config.toml
dataset = "analogue clock faces"
crop_scale_min = 1
encoder_norm_position = "pre"
encoder_inner_norm = false
decoder_activation = "gelu"
decoder_weight_standardization = false
decoder_widths = [48, 96, 192, 192]
decoder_block = "basic"
residual_init = "none"
beta1 = 0.95
eps = 1e-08
adamw_lr_other_params = 0.0011
adamw_weight_decay_other_params = 0.05
Rows from block 5 of the decoder of a small segmentation model, named by matrix and row number. Rows with one number belong to one channel. Each number is 128 + 24 x the weight over its row's rms, rounded and kept within 0 to 255. All counts start at 0. Numbers have three digits each.
Before each channel's rows are labels from the 100 images, of 14976, where the channel reaches its highest value: "responds to" is what is common among them. Only what is clearly more common there than usual is listed. The data: analogue clock faces.
# convs0: first 3x3 conv (decoder.decb.1.1.convs.0.weight, 96x96x3x3, each kernel summed), inputs 0-95
# convs1: second 3x3 conv (decoder.decb.1.1.convs.1.weight, 96x96x3x3, transposed, each kernel summed), outputs 0-95

responds to: second hand; minute hand past 8; minutes: 40 to 44
convs0.72:085125113147113138124087156168091129096106110107149080130129176144136126134139096115140102161132154119117107114160109117076104136132085114154155117113112112194130112144142181158111171107151105100117116119122102126168138104108086083137108122138103114133118159124112142129118100109112113124
convs1.72:135138145134100131133181079112161126121149141127125126088098121126134117151131173131131154141136149121098149147131122132124137147116077133117127134161086119104118140132154113133154118164089102154081114092153175079101123096164126112100115082121100168152121117142123121109118182115155176125

responds to: hour 12
convs0.62:123137096094148140120142168126145106151139093164140142136142112156157148097147152148127147110124091146132098121123130166126164141109139110083152147109156144144128122094166124100101074061158156115146131120147112119112121118145113108154146118149117103125149131106092155145088122114100059159
convs1.62:093160164167142112118127128129104150142132146125128124143115102190128107117070114142139150123103146127147119130148118099136146126131103157177117127125164101127111115117132095131094126120103142137133134124154133093163136112132145119186114141169072140133071119087142142114087078143137167095

responds to: hour 10; hour 4
convs0.60:134107112128138142129136147113145095075111098088087096133148136116117110083127087124118132121139120125179117125159135149113140097138138126147114112079073114165110126088107119128106144103139090130092163136106121109121083114181127105126103082105135105100104141118166121140157123096108112092
convs1.60:117139116089140086145109157105120075129131144155174119103176126153086151135139117118110155134132112110113117130127126124135112110105156111128119140167131138174108118153168131104122160133136122172181152106117138084157168138110092155126181110148134150138159146088114167109137126162105124153

responds to: minute hand past 8; minutes: 40 to 44; hour 5
convs0.58:127135127156118131125148117168085143122130111132141139135127117133139133173112105152125080108097112104137134111112138106102155132106148109131199128137119206149135099182145120145116136181151121124132097140099137100120125089120104112115112133134157084135157125135075148128172094096104115113
convs1.58:117135112143110119126121116138107160121070102153119112122134121128140111136094110092122125149168146140144113133090138135126137119133139151132104145119082115114109123095099132103127100107189089131102129104140088164190106131125129164107148138150089136148087164150086090118099070134160119129

responds to: hour 10; hour 9
convs0.8:134121129109114155132118103111142136124135111131091148105118114126107099142128102141147110127134102089102168149115101136117104149070128096085113118125146111157110111157106151097145088121118106151118235114127119129136141113112107109117102145122054113091152110109131120098116141136109138149
convs1.8:142124147145118121116138122140113096151159163133143121170097156185156164113121174115110132131108142146122105114081078113146122138153136148155185143124166128116118112093134136160119141133136118100135133146158193143163132122099165108155113137144115138101092157099154144137152108107094166118

responds to: hour 6
convs0.6:092133091098173128093081157127148146155116150106131141139100120119119128091113142123095086086074110120107135104119147138075150123130122088179135119132108101127101113142129111122110104089117166127153147135113118114143104142159131072132141097103123117123112114138178145125102103114102104164
convs1.6:135147118113143128112097113125120096152128117075142120119147140117139133156131113128086115131137103121106075114140110132111054155105111122134121132164167138122096150141113115140125128093127139123102145096155091111119101110123146136140075130105152181150158140134087160082170166172156144122

responds to: minute hand past 1; minutes: 5 to 9; minute hand past 12; minutes: 0 to 4
convs0.4:130134119151162115071118098066130119116152133157110145136115086084088106132104126138142089139125133112123105140115117081113127117143133110133028119147104108119126088114106116118137115113130121117124105128105124098167104080108131106086174152112140134151129118130122141150129134125136112167
convs1.4:145084128113166127117125156150108136109100158095149108102140170126117149108176130165153129108120084127113127145134156153108150142133164143071144108113151180124156116163123153110084122187142110123125113098144140140126132134140108124077110108133108124105144162126116083100116112163141164137

responds to: hour 10
convs0.23:144128123123114137129126158108175091139142143111104108103125156118123139128143131145159144117122121126127121126157163142126192104130091117107107123077087122096146138122099161115121167141123099136123214171152159116118115134125157150072093103113137112113095121111158132121142091124121086114
convs1.23:120120153124137097112133164146141138128109118125092121152134128146133142106105117129077108165138168167144158107096110094136143102114133117136154091153099095166112136155107118144130141125138172185122117119118141176170103138146114105138121105161141166119133154110133131091082077107101081106

responds to: second hand
convs0.53:073152137135112118127138149108152118127144097116084133091159092090104110080121111121128160133132102133125118125099179112112146159097111101108120137129122132058172094140090083078144077112126150146120137132100118103129143114116094145116117122117121150165144154135129114102099147107124106132
convs1.53:147112071168137133104154115135121110190117151146143133165131142162140136129094170092150089131148139135114126135124120138166125124133118137106178153132123105112130136116157174197120148161132111130120129104111138146131120138177156063111119137147104110146129142115136121186103125094121133137

responds to: second hand
convs0.95:109143096126102133074116103121098113102129081106120114131138202130126095139132096111140099096101082123131151116129148134063148121101160103110169116090137111139128147097115118125104112105135141144147125135113149175118131121105081119116144112090104129129105125138085127128102141077132109102
convs1.95:099110144127173119117134141101116122159141140097146074113107112100112143100113124112155145140137111116133080112151062108126062139129108161129155134167123120130109118132161123147155115115111101142111146070143136105111167148158146107126098116177083158171104130094128129142117121118120130140

responds to: minute hand past 11; minutes: 55 to 59; hour 3
convs0.89:144081134133115101091098113145111141112130099130155091167111122131175158093099130113165158154117098154105132113120161112108137168192149118110091130115118132107141137084127123165123114123114099122131074114150128115107105129134067129138134076137143132150120118139125113105130116185115146146
convs1.89:112126135088099161140148105110145138144156164137089152084160127139075105155140137106115152113125160114120136127112132120124117099105138120096085116113123130160137113164171114141155161136089149110164163192137144161110143148148125145158142152131151131079122136140128070141125157110120110098